config = dict(
    model='image classifier',
    dataset='gratings and oriented noise at many angles and scales',
    train_examples=197500,
    image_size=24,
    crop_scale_min=1,
    horizontal_flip=False,
    targets=['angle'],
    num_classes=12,
    arch='resnet',
    norm='groupnorm',
    activation='relu',
    weight_standardization=False,
    depths=[4, 4, 4],
    kernel_size=3,
    stem='deep',
    avg_pool_shortcut=True,
    widths=[48, 64, 96],
    label_smoothing=0.05,
    loss='cross_entropy',
    init='small_normal',
    residual_init='none',
    optimizer='soap',
    beta2=0.99,
    lr=0.0035,
    beta1=0.95,
    shampoo_beta=0.99,
    eps=1e-08,
    precondition_frequency=50,
    max_precond_dim=1536,
    merge_dims=False,
    one_sided=True,
    adamw_lr_other_params=0.00093,
    grad_clip=1.0,
    steps=16400,
    batch_size=128,
    epochs=10.6,
    lr_schedule='linear',
    final_lr_fraction=0.1,
    warmup_steps=820,
    weight_decay=0.04,
    adamw_weight_decay_other_params=0.05,
)
Rows from block 2, named by matrix and row number. Rows with one number belong to one channel. Each number is 128 + 24 x the weight over its row's rms, rounded and kept within 0 to 255. All counts start at 0. Numbers have three digits each. After the name is the row's rms in percent of the matrix's.
# convs0: first 3x3 conv (model.blocks.2.convs.0.weight, 48x48x3x3), inputs 24-47, a 3x3 kernel for each
# convs1: second 3x3 conv (model.blocks.2.convs.1.weight, 48x48x3x3, transposed), outputs 24-47, a 3x3 kernel for each
convs0.14 094:143088125152150089137163111125145145108165101113176131118095140204100177174101156155109117083161116109153108114127102148143118132106106121141128091194127109126119145137126121129125120100132139151130104125147131132088124122131178116114162102135175104136181120136100134101114135130180107149116141102125100155124114111159119122116113155136127128085151122118110110161106160161116161147145074126145118116128113142110120114164112097154126129115141080199085103150139138122158113118166101117131141114102091198109132131095155144127118148135093171145108139124134130125128109135137092162076177091086140128134095154114115126114138133107115115141128133133121119
convs1.14 101:120127117159105115134163124113162146139143138156128102132093168125140154112106163094128122123179099165122128149074113109180121122143125128127091102168131132129126124143164133124120134159106117094191173109144113138059089131149119139130169102116116060146166124058120177066132105095159132117114137138147116147121163128141082153125131119122164150094121137116133118121142137152143107116120113107091106104118103159124082099171147128114110087143119077130151129150064108134109150106129146152174108113125145121127122096108114112097133112106115119108136093109158093106124120111127142137139140106131113132129124118117129112145119101136192127104152116111142103
convs0.15 091:177141143085129122153107122176163137065154104120124144139141103140114137125100152116130138121101107126155148119129165093104103109142139102120118140140128111125133064127144121129137118093138162139112157145113128108081137086131120183116107109123116123122138108112147133117123150127174100164140117089130132131065163158111071144115129136140099105159139135149106121142144159139123120103136123119140134155153113135159145101068124146165128131152138134102120135134068141171140098116107121109144125150144122100101135159120155142103127108104097144110106142157118110147141142132128129146109131123118116137140139130115164120160126126134143110153093096140151100
convs1.15 097:180095126094144166111096107117131118118123122143133139137126136139134104140139087105147172123121154121132088108172136082101134125152103125140090165123114130101137118117109138119124106147177129142135101153123104101133133106115139163125119104139138143104098138125102087206124117111176121117125123131141149119199108091164092088158159160111108137096147105141152128139135119116166165133110086086124084167154091101128124143126130130120113153115138073134110158132100151098124119166134112156167108126056164147129139091101140135116118118121120116111154138123092117141118124133163120138105163119139138160151118095113142150096122161132154138127130105141126123
convs0.16 108:125162116106160121125171131085194094149115105147112160116121137164086153122167136122145118103138083114157126115137165129071113100130116121114115149113144138129143126100093118128119135167146152115117152107093135126182158101124166088193132143111135099178151092164143134119124127123112104175106133126127101145118143083113107118105114154124085134126108136091133124147097159140157122137116142113162116114145098121144150142123104128098188105160141141142120103125155152115156102153100123148123147125140151120086140095164156135153148165115142084178124141140121135114119127136135158134159110136140100171120098141121151109157089137099156141144110111173105180
convs1.16 096:114100120104138143104127121138084148124116140107171091115141133083151149101129121097170156122193125083125105137133145109149146118101127133140177156084157114133143095143103113121119120137136134094166108151108151121110102145133181110128144117131101136095165120137113142149107171092163110131092129141138133115121151157140117111171128150115097146137137130155138106174101147164141124111126060101129139148135132140127143119111154112141152133133093122141101094140094110120131101156151141143114119135095131160119099117097148131162131102135139090129148164088078132112086148091128114150100122158183145151129138109110146121117135133162108176108094136142139158
convs0.17 119:115127105130131116144137155138135081161119109097104131134144147163075141130138122141124133125138098093090115128097106120153113095129124142127111102136135121106093088111126131168127135099112158120055183193149105136165132106136110099130111189106162074103166141086106175159126126121160127174069137161097155173120101120158128132183108099161127104107180176140106123168094147146159154123145113151112100112134181115121133113142117107102113116119111128128110130153167090149127129125114116113144139110136104197119087110114178119092103153131124126110112110108095140146136106092109097168119128111112160094149145134122135135111118159121112123125121146130132116
convs1.17 111:091110138146114105127134152113114126108124132134103126172115110138113124119121113126128132092159107152158129179076089137166109119117160126117072147151128096158164144125127129147154097138168128112121134107138106133103107144132134126175133147139106113160074117130097135160088140115109115129124112132161115136096126091138133151130109115140152106124153093112151126123131162154106120124111107124112087135132143148139095122176150091137158110093095148126112140119100106183166117128134134132115100084094129120092114149131110119102151133108135115132135092096199153136109102165142160116098229121130118159151153114137132128123151153102138120131157143121141123
convs0.18 093:148141118117105108100124091105151103127118143135129136115116122119115148148144105128137104119150133091122125106145125155196125155074112108086138111194138122113127084087168120185135106170118124133141170128108103163130179134148111106117178099110172121146184075142090149107101106172158128159091165134170205102113113146168114150147108141155116141118149138121152108135118138135144121140121166129096104151166131117109125154125121121124132127119119128179079115123141163146137112105094140113104141121130118150083109114149136108105116131156116143132114111119141186132118100121108109136102148144110118128116121147121121133091167127117131111123114127133120104
convs1.18 102:114110093174125112120126161127135124120138121125120092129115128130126134107125147134121121109138106132159149127108130104173120114104120122123145098181116159097123137160147114141142148146095176084184173090106104150068111130149116132105155102141152112146136143073129175048144114115133138118120132121159150157089175108147124165114115089161162185082112136121121156123141126186111133132167123084099075104119134130143103094150133131121157102106105151160146094130094103159129130107117112159168093096141144131110114135122106112091138142118118094129114085080149149126103120158114181134161102153117132137104120127131137095175127127107113147161137152127109117
convs0.19 107:100119183125121153134115155122127124129136135114119133148123155173101144100104118127160120116126136121079150074128109121153151100104119149152117134113143117135133120139118132115147147110130158141117137241129063090132143120122099159126100186131109140126099190097130125152155144118162163126100114085129106189122080117146154135136072105149176126098152112133126150168105125111142130102094117135140166123130153116152105142181139102120125135142120134114195139120110117116124168121145148133154110155110145176139115126112116173135136161112099125109129130113138139157128101129096132114138160142133099120111139111145152120114091136111138108148159152092166071
convs1.19 099:088118161128102083146160152114131101139129116130106112114127144154120128129131145149118158127124118154109124115126079177115118075148125127153131135115105118188141141135153145114125139118120074186115129072164162131089127139142091125135119148141060115181147067151146114084108117130131125098145121118166131146137120099134126118099101138138155113137146128126150113118147162113111133131111145148127103090123112147114112148175113113132129111105088150110125139118117130162174138125122151113087105150112127085114138146147100128070133130096108146117090049115171105106166122136142108154124192116144120146140115143149131145102125122113136111115159149133147112
convs0.20 090:151152095131145140139135098151167114144142072135141092115092157130098172144132133120134145144121127132118131085100133131099115092117125116118136129123139124147135116115144088099127070095139166111073168143089180104068179090097143115090134085108168069157149081176103087125149118102144142121125145120128141084113153129126088133162127112156105108137127121123129164117128130143101155106161109109153110114135125080124115126107156100116179128144124133100141119101161127152091111151089117126091112109132135105135125146138110153163146115126087152126097117125123123126094124140113075118135115172085129166131143059130124130126092131103128123119133147080095111
convs1.20 090:181107106103159097096101109113090133141070141134179140154151097089111142093155135117174111108134121098133122106121093121134154130153149145122128159106152139110165139141117107135090100121109173083124128135108121154130119110143142125115182094145125139128121149134119120145133149147146090137108136105110134118079119148156129151163119109101116136115117134132130136143137134128113108097107128134156135165123108123131178111111154114137179146086100141141087140139075121149127112127149132133116106106107122136088120128110137091168151111149127105137131146112059135133101121092124130160097154176136125169117124090113161131113120112132100165122094143116131145
convs0.21 098:169140151102125118144091107134133155077158143218107109127136126121103151109120120128115129082144126125134115116138124133117135125117122090146123147120116140112128123118100118123147129136145152098126145188130185113116126186133187087142124085167161109106136096108136122096141139109161124092160119127185093140116134099129149122159122137120094130163108134112118130101166134123093124158134113098159158114106102123102110090181107153089150126128150092174102164079108172107143124129137101198064120128118129151125117115118137111157101140096153076086115110119136157119097138113137154124092138110114099107129111092116174153137121124126121126091117073149090163
convs1.21 095:095111126107105122127130142130079149111095088150145142120096117122126127111152152151136097119133114124162185132132151140116148087152150119089129112147179130122109154144120130117164134130107129175141185159131128116152184117153125118141116120129115091173115095161139131090156133096128089177130165080124151155135118121131147173152119136180150148118116153171103147140114139103143143108150131094114115121112119101118154160148102172113125124123101170132128080108113113132133139110137115134118123127114114145149157139106114120110124160136099142120108136088126170107110123093137154164161134116139158142125136152133086110132147157148103100146182126165123118
convs0.22 115:143136117157096085123082105081170142196142109139115076155111119105103156128138104119149118118129141136124126137113102116120142109119135134120111103114134130142150118126137111123138087119121158150144174127109118094112185123130107077165096134085155118115122101116102108136159143109146114110142132082141131084139134095136098130145136132144151121113114109105121133126104165112180130094148151141158089135115095154160076142080120099099144106177132149164108155074097107144126144158078102084099151150080125094110103101145135132102135114115133103112147144105126124138106116124098147115119094116139135155187127124156113082112104132111124064116077134084107137
convs1.22 099:089132131115113120100161130137102180099089117144089109117095130098127128143117134133133174140143093102110142128136166101174100178087126098156170112072121121154132118161123125129111142149140122130165099117128187177121100136117193098125109130132093119117166121155124115137141142120132116120111116166124117107140183134127101125152117115143127179134106121133131107153153153152121120121125079133167127119108138093104120139148160149159111103110091147143123113086104113126116111165149142109151117135157120124138112155142124150124130139122116122141114103109094131146108150098109128143122114146142133159064130137127126155127113137114123153104118126141182127
convs0.23 078:136129112089150149135162099146191131109141131140100159119155148115122119107133103109138111151127169105105120110160116138101172125146149123106125136134129125117122118143128126150142150117097127253134156151095171140115171127109127099142152143139138154093146147119111097098123145146129180095165130157140115089149110139124183111131137133151100112091147112163133126078124088107124128081166124153113155107134099086171081141112121138122140137111124111105144084129136107097141122150070134123107106109118148115115100153134093140109127138110151123133145125152126101113121134105120131127164125117108183121080179097140118117076125143075152120136069130117131134
convs1.23 088:130059106102123102149093157173148143128115120122165068165122110146119145088142121138151117157152079108136166103159098168083141078147122144118134135156134118180116124107114093105131132122121113160094120163113082081160095131127132098155107111157113176155114115148124138131172152123109117114139135116182157103112099111154117154118111162139143133152082139149093149155116122108161148120126105134142117120130144108142167162185114157131156114107131143123134130108111137101151126147108132122130100130125111097143135089107125125092122120079126128135145113148116123135108158093138144094145169125134142141093136114160115184140154177126127169140141115164107133
convs0.24 107:111124122153123124132129120114126150116133118094117108160118122095197136139104148121171092140068175128121120109175148118125122137122142120099154133110135129152122107153133125105157090154121113121101142098113162151136153101100120187103122134146137156067133066180150181136190133082120142105131160108123107091157171121117128140147131111152088119147177085123081129113151134144133124118142099112136122156127089124170127112087137134105108100154151130106152155112096117117086119145138116112147127166140128091152108121112132154122139093156137142122104125183120116111101131134092140120139080144144097108122098113098118116138126122122137121121114101109120107
convs1.24 110:129146136115105120171111098115127111125132139136122113104127124116142089120143089094127159137101159097137124080162110113117125146127111137148105138123132187062113124163114107144139142127139091166107070172138133077198139154125125147134122133114036170137064100189131068134112105132108092145161109090103119133141135133141122083112128131128117161123146171163128152123163117123113125120116109138154123120114098126108147126074141129162099163122100132118106140098130149125136100160137104125100141147086119127110114124114122138146099103108137114114150158133056103135141113105139168144174094160096173100128155125136119124130115121160129109151127144113129125
convs0.25 108:123111137117125120105118096116118094160115071123144144125131129127137122139124137145146130101114100110117093168159137144115099081083099126129127120137090114128106156161123123121115094104108078136073094095110197175199125100096164151149134145112189144118087116135086134114099113106093126124113158157132149120130178140118060150121130116064104122104142151124115129120135113130106137126111113073134057145126149141159155143104126087110083115113106098136107149125161126090124094171141147099120151132158144138149089081070117145128148113135115153125119149137132128102093089096135142163144139130085117090117093122086112152125136114094164172158106134059112127
convs1.25 101:102123126133107138128137111120089094135170095105094139100118111121145114121119114112129165138151102166104145137132115159134087133100126166136123117111123124126120143118135098121124129126140098123152102158079112123146107123106148123113131107155115117128103141139120138154136133088140108126108128158132124101143130124120104104128115111109141077144134163164110150121153152118080105123107103223167224107103094149115143093110123139148135143112106118092071110115118119098152101182133143091150130123123103100097119142153093137135098114104122143111130136152087108061147147119120146124104151175113138109131161145115143164130139183145154088112113169146162103
convs0.26 109:100173155196110156137110121138148133134059174117174103176153097095193102107194117157133128162075149163090131115156112127112132131118098150097121141114130129111131115121145119139163106095117101139128139147138125163078131149102127194107144122125160135115145140138147138136156093121098159137110115140109140115161119107128157122119130113159118106142161134177100096121115136134155115095133134117092157128116168140144128134092126128124105144117145163056199170129112133148133155099138158106153156115127138113142121113112150143117157111146163184102113134119143101117122100124112101133149094168106132152109119147099112119146127120153127146111143113134128107
convs1.26 106:105126087164094142115155114112135101150120147150140096112146130123132108133132103138119156160089181141142117108144131149127091148094112081141131167124132140111135125101142146137149147114150132151108124148161123140155120127132130137131109142105078156160099119137161086125103101202101163086169119134120134120133106129130178085135129174139113143119131124135142130125132107153109139169115099102089114156138142132135139159121130139134131156057165165058135196064150153144120119122136121133136145101126143145115133129112127155077100163114115132110123140123092110115140096111174145139145115148125142124159139168134088128112121139127142121161117133138114172
convs0.27 100:122113137140077144091107179120130145137136166096165073159112146144122137154080143098168113106156115107117126111121117106128124087112125102152091118163116116119114083164101152140141106123136116160148085178082131135098094168113178088140119162131125142112110149110100166141117113108127138126129152129142095125150114126113144123125137088129114117103135116164120148173118125132118101118144135128102159113131097128128124087197120142124135125137106118115145119147132165151153116109159126124106110160124066188128118110126162141139081231097140132112117115139109134127128111105084180131078151134154180120167115138142142108079109142140110161072160132123106149
convs1.27 099:056161129145092126138113120096129115121138123146101126137128144123110140124099169131141119129117132149143145142081098109137097123158155116148103134142140113174110125164144121101159130113099096176124167090171097136129105149160128048161135172113074086178137066142157170085131116146113119121171113117120142131151085112110148128113159137149166132108111123132126164093140129141138141132141133096127112129118128134127110117168113135138123111143091084137134136120112126140153131104113133120145111136117120142151125121127127120073136143118101128107123054104168104098155121109119172127139123120134146111115165174127086143127105097141137118113195118101124119
convs0.28 106:096111109110140150109123116110157117181177182088086048139177152167151115096129095150138123146150145131116103146161122157105124101117121136146134136140125117117101087080087142182164077117131122131151166148177100126117147148109137131110109097095187138112094139157094105109158139142151176136101085086120086119140139093094189102119138141113156118106087103146158154177160108083112095109116155102127130138132108135144124114129135093105097135134137163136149116107110153135142126128108126105101162143123128097109093112097161173125126130155118093087144125134134121104097113091121126147139127110105136141136160172120124136094120088124154118105109120104137102
convs1.28 116:126106144093127104173112127127115120134174145111124131103133106117136178122142136104140152131137150118138161102121124158131162117150129099125108113118167188192163125161143141088157147129133084140140172205166150120151123136149109130136136169192093111123109113104134157133112156130120117147150140120154156158095109138147134110130132117145144132124125123144131112145149165119120142137123150127130115102125094093124136199159158154171163082116096138140146128145169112129151115130138148153157146142104130169167120131086123126110114137111132147089097145129128137140135133147130134135156144130123107099125117124130139142144133148117157124107116132120146127
convs0.29 060:119122107145104126152135165090133123145140128148173142120071096125136153159103157085125099143157127136126115102141124190159129092107128116121098151138133089113096118116069176188135121135106067142114146129135164127171111122096130143123108131142108155109156108119100135088121097104138142132112191128160111117080136082136110178129090101153122108133150098068118121139125156118102122158132087131092120122105122099115112131157129135107104110104081140152103122132136118104118108135141128132116104139107149142101134093134118144102122111141131167138109111139143140118095115111104108105131152124110137156109074106121149101111164093111127154117127155115111092
convs1.29 089:139103092116103130109109124120158156126154125102111111087122110133150126106128117159138155151127142135137109138132129134123118101122100058150140156153140133111148122100114103129140143142168125135141119133125138154172123144112159108118135131170110110131134095136108141159098179105127133167107115155139137115103126104139132132130114159159104153146132105146181130096115132131123121161140101138107102080132146124114106113134134143155128111108127137095137100113124113131104149142133135126152126131116137125110105114107123137124123142130098096149113160121089127096141095137119110130133144147124163156134125158099128145135099145138134160154092165122157137
convs0.30 094:121132138149159144146100088169149130128102088136134115131112147110167114126094121108116131133100093153129142142141152137100099083172142125129127162096095088157162203124141169088085108138101152127166115097097194170163121102110155159150141170096114133113123102127197133081128141120100106150138137170090093124136209140139086116108132128101087114150129110110106163094138106115116159144144160101112144112101112122166137122096148150118088145136116112099117112142137114088144147159097119124142087128163159083113132160113127137127099103137144129097131126130148107082109160140101111131138091128143177104117134149117105118124095103101140134129112144119115099
convs1.30 098:203126130127103170098084099111112126126140116130105135114115102118129138131096113118099138136176142118114120115149102134104114134134123110172119157072152128105109156133120132120152138105140122101119099169084117130154118148117149100149128104086162139083119139143076093183154149074117123131125094173100145065134108146136086142155146164081141098128170148150129111164124136153103138109084094142138176109095126126108143105080164123152123147128148098114104113129137141072115112186164143092159127135097147125088131101130105142105084112128124113130161147111100123106143112154129143151109144144147161159131125093168094157132109137139152128122106120136181124
convs0.31 068:134139164094139118108171166108151088115134122113145161107142128106160107108176140147130123127126118150147149141125142104131108131140142105085149102136105135142145099097145082123098169160138079203198117136171075193163120140144125120160143123118116127173149120153137098141112179172131144169090173123149190149115068143126075101140137150120147146136093135108160131097130135116127109122165104144137146097114126109127136112114114102118145124142095134124146114128126149127134130097110128092104124118109108133116134143122127118153165119156111118124102116144131116093110149144132137142111151133123107141078167154133111146067093137094137112088145125111130157
convs1.31 084:112111130119130113158135112174143105166142106109146116163124145119131106123129133147141097125107146178121111184092169127081104169126131105125179126122102123121166095117127130138134149146068100152129127108123144173113102159119154154126128118139140131133166155141034181150131157120146142141129145133148131122142154151122149135144156165129122170141103121155107165091114144146086124118132138114109106132145110141145112137122170164137127157089133142117143111100121153118145116124124122129144126104141114141135109099131129118116140163123107128119117071145144126113109104119119131129180126136145150145140110135152139083133132145158111109119115127153119120
convs0.32 089:138145107160138147101150129144120150106111127119125105125078091154128114179140124124141113165132126090140168092128102166102133102100142099102124128175120092098130110079103200180114082110137147176195102063119105130113094108075102140099170165173132128132172110125104169126119151080121136133132158121116113099129097094168175147143109121137126118087119115146132113132115143135136105150136146099119147117130095147127139115134123139097135132121128119149110112100121138140100140083173094171094130107096129145105109131157125142142107142130144106117098121138131144111098126135098122119140107123138148174179155173077068101150139113149111126098154145134093119
convs1.32 094:159102131096125110079135168149120138103126144103097076128120143122129132128125139140131125092116141162133143135116102124129122119102126114118129089183137151115095126134150099146137118158089110128129151117109125142089170120126116121122126114103179100137140127128144141064155114117133121144115159117134110123087159128138165170126120094153157169120097117162138157134128115128132101182158155088111073112107106151114113098155104145111155084108094128149143098148125108161141161095137096139175068106127160104123108146150118093093134137123108100136122091133112125155136122157114137134187111088135143121109125144103141146137143125096125125157140141151102116
convs0.33 084:172146143145138130066149135139076186125173093112126128112128086136155090149116201130117149123138115125125121110113129091102110115068149105100115099124125146135151097138151115110111128136080144158138145066101140092189125129100106125123119159180100168144121127141067109101101146128114121156107124102100104116088159141095116134097122148121118136081128114110121107122124086131105183159114167115124087102098130128123140111121115109106123129097162120184079119112144153116164127128133106133118150129153111118111132120139086128156094175136158123125101108086106113149115138141140114130128152098132162123161130122116090102103130117109132139154125124105141107
convs1.33 094:114122131115130093172117153115149186083116073129079140081137140104136150119125140138140130147121131126102154154159140118152103125119102114131123102118129155162149114144137090112127158148138098167108143149125181163113110185124129133126172086132148102138150152135119114118173130116118122166121141105167126098139170097099092138143108129096139129117135140181098124135127156133124101107125076148132077131120151108111127162161174144122071102142080158126105123071121117107137075141133143116156165133135157128117122140123145146110110128109112146122131094097118125122152104109097170125132136121138108200091145128147117154154098138082164090139149125114153113
convs0.34 100:148123151131140121094070117123111138145096158096068144104112130140133119093201102099151120123104132122142156101158115126080119126180164098145152113096145147124137134134140088121142162137140125140150060074138118146153115095135119155087129142145138101114098167126139139136146110132124116109168135111102116094137128076112123166124106149112158123134098132093152134144132132119165116127110141190129118102135123150149124098083149104101166159163106180094140099089113141114121170138153098116114129170121117075148091117146149149146101145145114071153092146126086108140148126150142142142132082134101096169118159120137101116113112160119154139114092139112095137
convs1.34 100:106114153092118093144115143129123104134095146129132099129123100128129116122156120143089146125120162134124103094121126156101142131149112133160124183066135126154079101154134130098148169110112105170129112089166169118105137149136113162131097123110061121184155056171178082085102143125162085125146127084162105122139133148138133078170125127104115116121151161139170112144136150115132131083122091146145141149113111149096115131117089098135170169131114130102105148082092127147121087117167157141095163146094127110131125129107110130146115108114132112126091139143105091123155101126155106165129130151137148171138112153134133120103117131175110127138115115115118155
convs0.35 124:133142158162106110139090120144107102150110125136124137165120101102159119106119155125129156139085141132096141144102145131117116114090126127110152127149149132077140097129148144138127136080104141116133138050134151164156108121128121161125141114161115155133142086157114136134153145119150118120118147140136151143128100133131130112117139093132088131123151131131139110087152118113157135145176128163068117140123120166138144138092137140087145123150160200074118175147104120181132160120139146127108164146180129113152115101103153116130117122186136111119138097129146132111151121090145164175181062166129072129115160140121111116147107152174109142105127155113093130
convs1.35 107:119133111107108170110140110170130086155106176105135078117132122110142098127150096125148139122099184144115105126140153110136119152093103161150139158110142138085129119144133113105144141102121164119119076172122127089142160134135117127129134131108081170124070108160135079179096135142140101129103132113122136126111112163143121105152139101142103157130126127126163121146143124144130131125125106139116132157135133136134147116065128166140159148124133111116121106065140117131124141100161130179105113095094132133100124126126117114158111126133118111127130154132064088126111099120162135133159114156132145106135148138109145118118133155135114141157141109116114169
convs0.36 098:174081128135103130117074120152144105170142099184122138086158145095164105095170116127083151134123148106111149131121123133151136117122085094134138112116164081150129107127140120123131109113143147130073128153152150114146130093122138189104142103097142109123140091135134087116114127105143144134107138101121128134128146150108116144132129135102126152133117160111145146114170121118153109147111129104162103132152125084101146095123151085123173119070141102125141097132146124108139142098136155092110092080141122115156097109143108114140140129110112131093110128107116131140107114129098077119099122153107136127130136106109149147167110137091131154111105147087111161
convs1.36 100:172123094114145120051136156117101059150080124142167173147132059172126128083141136177113154142140151108126113093114114141086163165158119130137109163105117126096136119138150117142113119112136179122094101129162137124122151147114129162130126097126125141149099149133171101107119156110153126143112106108127117083107107152170122140152130118118100134120134124117164080166139113141140113117112126140112126142130105119080144137101126128126181141070097182126130168143097117146118106131129153120100135096133162129096130124109136104167123125145128120129092130134127108147137095109134108145140123152169111181161129112113117110110119113138095151149095118158131139
convs0.37 085:142142094174152127095151080176152146168128093145126122104115138136108131122108114086099148115134107112161117126090121127163129159120106099118162082140124118142149138141157091112115096128078144178132083089112172159153108135084136119160132125137117148127088112158095111129121141126156141171148142121055097118145173108087095157140122120102093106142135103121117120117131094152129143154151167109104134104137113106132134101156107123109153128081155075167068113114102131134085129129115115159109135113137100121113146114124097135146110114131103125158121115135116123139142130126079114164139116116104139166170128091105084118120110215124111135134126118148078159
convs1.37 087:146170097125122115152086092134117112103131123187141143122121137087164122094146135127116132116156158130125126109109121106143129162114136133171118135098133156094113089147125100110151138126098125122088121137131116119150131180116131133129112099118120132126147132156169116106166123118116109136121124128104104117130153137143123106137121133078113122100123162161105118099168131142120119087101083166174173191111081127085138117103130162148180161143084091111116170133106118139118100144187145140101190134086127138075136119083148129152122101119121120100121191146103094139172140125101153152134114175126130170083107119154136131129116126173119138132095110112077154
convs0.38 115:105121137108119156101145109109118145129159124141151087139141142166105173162118116132156090129140126091155118112110078133182144097107141129108118140193129099123122114095109147170133130133129124076096184182096118171152125152148153104113117099130154129142133113118113171121126108111148161119131136114196170131118023106126153112109097119132129116127173137137126126137126154176112126123156124085121132156173137128103109123174111128156153137071142111184123139165144147137137104116169121173093125115108115161106141169124144105142133164116131141107123103119139186121100100134101098115129141110122155151162137074113088111118155143121125128094165129166086115
convs1.38 101:097120107160124129119120151110134118118123111131106101126124135124126137117102159138148084120121122147140163147091120080185111107100151118129134113188126130126110129144132117142144139139095146101145187103097096166088116143140130080145165133115153090137134124083121189060145100101134141130131122119144158125113130115144128147115130100168155163096093120127121178123128131155140132135161154082096099100129146139143119088166136121101129067116111114153133098136106099165151166096118115148151087089119140147108123135141118100080138149123104099118140071076166149112119123126095202124157118152121148130108135172133126091152119098103123142141178130130101110
convs0.39 099:127133142091143139140125088075140114127160157140074136133123129149122107081138116120151112090133137114112067138143120121109156141102092124177158130086100166095134140132132102134126168146086131167193131131196135066072153136129104121126122138171143115108114144153145136115100125154129156149140121111149116091105134129114128135144120108110179153118105128130147118141120089112149118117079098114206144121109119102137147142142154156087101105115119135169147160107101100130120113156153142135108100154122112123158148080131114154131130132110168104122126159140144078131147139098123129138105132143152078139114110131102151143106092096091137143150090113147102135
convs1.39 099:124125181074139108187141098138113124107143113083109108114127111152127098132144099129158143132108111112115115111121111149083131098142126147130152116100111129181157116144132137108131120141150096164096092120117173085178145121139103147105125126165082161121097133190102076158115136110124100134138160098136104153124129127145134106115110148109134090159139159148109118160150172097137130107080159165141130092115067124087114141147129148146127137099130100127106116124119160157152152158137129116075140150099091103127133142126106096124127095125151125128094123107104086126135157129127108136177157126156139139112113107125181127110136129141117110120120155146139152
convs0.40 098:095128103144109127137149118076174166185114126116128110128105132097156120142139118151098131149114147123117111126101118096136122107135126146115117130120113145165095127150124130116125152164140130154126180103142081127133116134135063122168140162121089098101168077155167166142161116125138123090135122132120129120142115112087149126099127094189138114140096101175070106132153136181153115136127114140132128130134081140146093142127105132125163106127128188128097109127115144156118127162120118132088146126096114133117125139124150128060173111109159134153125092137117120116135125144166160075174100131166147086123167136143159123147106145150119115116119115164125170
convs1.40 096:117124138124092138093161113126120168124078124098133070112101138099128137140118127119141148156142155107118124095129154124178101145082160114157187131070131139144145102141136139069127133149140137110154088136117153166119134139143197095143113151082095117089172106127119134128139161129140125096128118138141139084115158210131111096180120129119087142148124118129142110154110137158122152092131075125127133120117141136120110119112156152125114087135118141127110128088139102135118130132143132124133133123171100133140116111136144125151112119128134124151170153086085144128111158112120113137152092153166144131113090165133129125130122097147103169108114115144133138
convs0.41 097:146117105118144113084139115141129099129157111107127105217073125226129144151137136151135108082220084153139124150136125090119125137107099096179108115132109150098156148168113099097133106104134117123169115098154097120096113090125158089134110116160149096150080173148125149136132132143109125123128095111116089121131145136113130120140121127104158126123108138141071125186119146160122156095139112121148126111122111137127103098172120137122106108144109099179113130099156099114139116116122123147099115150086113166113145117145099118142091165142153144147121164100116122138118130116110159124080176113133135124100092120112140129114115100121132104108121116117105117
convs1.41 100:088129165149114094140142141138113125126170104120128132119108142137123156111129166101108126084162076147119130154086141131129111078159113112128136127129129101194105123145134116130130100149129087110174156070151158145061131148148099155136143101130080049184159089085144163076110117084167098114137146120156111111129139099129137138125119140140129126116128119100122105115117159145159120116142114092131129101113128134109111119172097097111128133158087083143118096149090109131136107106137175124132113140120126130124112120122113134123127108113122128092107095108173077101123132114126138152111174079144120144118144159110125126111125075129149137123171106112133108
convs0.42 102:155145097170123097112113115169057151083135142158198178140075108126145120113105166083137113116115115110122169117114116159138121128135124109121117126137113101108134138121107143125082106136170101135161109114180136188068100096194167192094134155102112116119143116127134136090130139129118144134125138114121154099143135087155115104143134087147153128106127112132106113111111120118123145156160097124125162125163114167136112110093135115114093122140089093123119103142153115160126126127121164141153138164089131117131116103095108124110123121144108108103119134126134138124121110099117131100108109118107110097133147160148100192187199078163097135156116135099109103
convs1.42 099:124101143091147094126099180116177082122094165144126106091121121124128117126136102146099122134079173164177094096134185120161113149131101121126122112189151133103133153135141116150115082120177102128161121103156101170124156098127103140115132072109135147128114117112141118129133118169122144092124126139158118121111126102112177120148115120133131159106134143134136142120148142133138152162158117093105073151133143147143121168111111119099108146133148125119114099114118177116107114106144089140117091125089180163170112126077103122142122140130142129138113124122154130094094089097132112131128156123154093124099143135116138147147118142102153114150122127125127157
convs0.43 083:142113122118147133137107086175125151139128121130154103117149087141144129093092143128115084161118111143120099113164110155159120099141097118128097131143091136130100138123093160122131151145095149149091120116117118180164115126100142174157131156083119088065122131102164134130110171102144144107172148102163116086152194113154165061133115091153133091161126097108128106105120116084122127144188107129138100156145099144130105130149093140130109141136108152117128127124086122142108124125128139131109150127090134130098146138107123132130120136113090149106118118109162150090118132103170115125155150118103089117190134082132182106153146115135133112142134116127129120
convs1.43 098:169115145094111088154119107137176127105183141089170161128134163133170136131126166126126166148115161137123179128125116146159157116133114088153142122169166080152173109106110126064158128128114118130111150169103109187171092155116142126141117131157122101103116121149127146174148120148125133139089151154103146094129152129128130132138107119138166131127116121134137168104100162151096135125134138093157126100122130123130145128099134123144146123109115137101156142088138114124162137110157125109127134143122117170091131145115132117120139137115103115112133110122113174128093135140106130186148129143132132151124135185108171151112153170110148130125150158130115144
convs0.44 095:106142125105137139113135161086162135099164142108138194096106116108150113130129142106136103099131109079163140124172132150120127114141102091125114107121155084143137121155102119140108118099119101148128124129154100140138115123122129125114141122163058163116115130141108134170082132148129118161085152161109129130137143114131192115104153132115121159105105132097107114116113141122129128124136147150093179133128139081114132106159122109134150093132089081132152105123148120115137164129133144140125077136112099110165121140138053113119139094194102135203087139120117145144104131144092082114102156166106115153084142123132146147159144120103129130123199127120133142
convs1.44 107:184099103143083119169122119150139116155133135114166144093130145139176163125120142185161139159099109120158107072140147147114116146123125108128117193142146122134125101112151105098111124161161124151135125124132138141104125152108129155159139122116096171121166148120094152134098165147158157139149153134153162122170144119178155077135154110099139160119136113153120152151083118131131110125112109139119106145138128219132127201160105155134073121140107137114113153085131104138145171100135111099113117150106186135147142123104136123160160143152116137111158160102126142108146123101160137127123111150138136123161153143164158147153131102139125136121130126138127119